config.toml
arch = "swin"
model = "image embedding model"
dataset = "streak pictures of flow and ridge fields"
train_examples = 48750
image_size = 32
crop_scale_min = 1
horizontal_flip = true
targets = ["field"]
num_classes = 10
embedding_dim = 64
norm = "layernorm"
norm_position = "pre"
activation = "swiglu"
head_dim = 64
fused_qkv = false
bias = "all"
qk_norm = false
parallel_block = true
moe = "top_k"
num_experts = 8
moe_every = 1
expert_mlp_ratio = 1
experts_per_token = 2
shared_expert = false
patch_size = [2, 2]
depths = [3, 6, 6]
widths = [48, 96, 192]
am_softmax_margin = 0.2
am_softmax_scale = 16
residual_init = "none"
optimizer = "soap"
beta2 = 0.999
lr = 0.0023
beta1 = 0.95
shampoo_beta = 0.999
eps = 1e-08
precondition_frequency = 32
max_precond_dim = 1536
one_sided = false
adamw_lr_other_params = 0.0011
l1_shrink = 0.01
steps = 8700
batch_size = 64
epochs = 11.4
lr_schedule = "wsd"
decay_fraction = 0.3
final_lr_fraction = 0
warmup_steps = 170
weight_decay = 0.3
adamw_weight_decay_other_params = 0.01
Rows from expert 3 of block 6, named by matrix and row number. Rows with one number belong to one neuron. Each number is 200 + 30 x the weight over the matrix's rms, rounded and kept within 0 to 999. All counts start at 0.
# gate: expert gate (model.blocks.6.mlp.gate, 8x96x96), inputs 48-95
# up: expert up (model.blocks.6.mlp.up, 8x96x96), inputs 48-95
# down: expert down (model.blocks.6.mlp.down, 8x96x96, transposed), outputs 48-95
gate.13,200,200,200,200,200,200,165,200,200,200,200,200,200,200,200,200,200,200,225,200,200,200,157,200,200,200,200,200,200,200,193,200,200,200,200,233,200,200,200,200,200,200,200,213,200,200,200,200
gate.18,200,200,213,200,200,200,200,200,200,200,200,200,200,200,222,200,200,200,200,200,200,200,200,200,200,200,200,200,200,200,200,244,200,200,200,200,200,200,200,200,125,243,200,200,200,167,138,200
gate.48,121,226,2,248,0,182,401,173,181,148,356,203,153,0,281,470,255,241,426,191,161,192,201,127,416,259,64,221,257,51,689,321,14,8,144,391,231,253,203,256,49,168,146,202,221,153,142,675
gate.64,253,200,175,200,200,200,200,200,200,140,200,200,144,200,229,200,267,200,200,200,200,200,200,200,200,200,200,200,200,200,200,200,200,200,200,152,200,200,200,200,200,200,200,200,200,200,200,200
gate.69,198,194,190,199,202,195,40,198,168,201,257,154,199,208,200,198,180,194,193,204,193,200,227,203,279,200,202,214,200,268,218,223,209,202,152,40,198,199,200,199,198,202,192,201,200,197,200,222
gate.84,328,329,344,236,179,0,503,0,587,200,495,200,433,250,104,781,0,154,12,165,197,137,0,201,548,277,0,198,216,480,348,202,115,63,347,133,529,222,203,201,246,487,244,170,0,225,0,351
up.13,200,200,200,200,200,200,185,200,200,200,200,200,200,200,200,200,200,200,248,200,200,200,194,200,200,200,200,200,200,200,200,200,200,200,200,252,200,200,200,200,200,200,200,200,200,200,200,200
up.18,200,200,200,200,200,200,200,200,200,200,200,200,200,200,200,200,200,200,200,200,200,200,200,200,200,206,200,200,200,146,200,150,200,200,200,200,200,200,200,236,200,35,200,200,200,200,200,200
up.48,269,190,420,151,375,223,33,218,203,221,0,157,315,406,143,0,124,146,0,148,231,199,148,314,36,94,395,190,137,321,0,137,265,409,248,0,192,175,168,205,299,265,300,202,210,262,345,0
up.64,200,200,200,200,200,200,200,200,200,200,200,200,200,200,200,200,200,200,185,200,200,200,200,200,200,200,200,200,198,200,200,200,200,200,200,200,200,200,204,200,200,200,190,109,200,200,200,200
up.69,193,172,198,194,199,252,229,200,237,201,178,254,198,227,201,192,243,202,226,180,300,196,83,199,122,200,173,80,199,196,151,138,190,198,252,359,247,237,139,238,208,201,229,199,197,200,200,193
up.84,201,204,714,0,495,145,444,199,595,72,665,261,214,0,557,716,0,131,70,217,833,167,0,0,137,221,129,0,222,525,214,87,0,439,166,568,381,265,158,190,291,616,238,170,207,406,9,112
down.13,200,200,200,200,200,200,200,200,200,200,200,200,200,200,200,200,200,200,200,200,200,200,200,200,200,230,200,200,200,200,200,200,200,200,200,200,200,200,200,200,200,200,200,200,200,200,200,200
down.18,200,200,200,200,200,200,200,200,200,200,203,200,200,200,200,200,200,200,198,200,200,200,200,278,165,200,200,200,200,200,200,200,227,200,200,200,200,200,200,200,200,200,200,200,200,200,200,200
down.48,131,237,198,256,328,87,6,0,118,288,334,405,164,197,194,638,282,259,165,162,199,366,105,11,0,168,235,252,138,175,53,86,294,155,198,232,233,274,172,0,938,648,121,87,263,230,385,305
down.64,169,200,200,200,200,200,200,200,200,200,200,200,200,200,200,200,150,200,200,67,200,200,200,179,200,200,200,200,200,240,200,200,200,200,200,200,200,200,200,200,200,200,200,200,200,200,200,200
down.69,208,212,202,245,222,231,200,202,258,212,205,197,327,153,108,232,198,258,373,194,203,218,145,294,238,192,192,196,352,215,149,122,201,175,200,101,290,196,195,178,190,335,187,227,266,212,200,0
down.84,127,0,408,269,509,219,87,40,91,0,0,253,0,128,441,119,396,106,372,205,201,147,214,215,80,227,584,285,210,248,227,380,292,299,205,0,102,0,93,473,127,92,366,176,200,142,449,0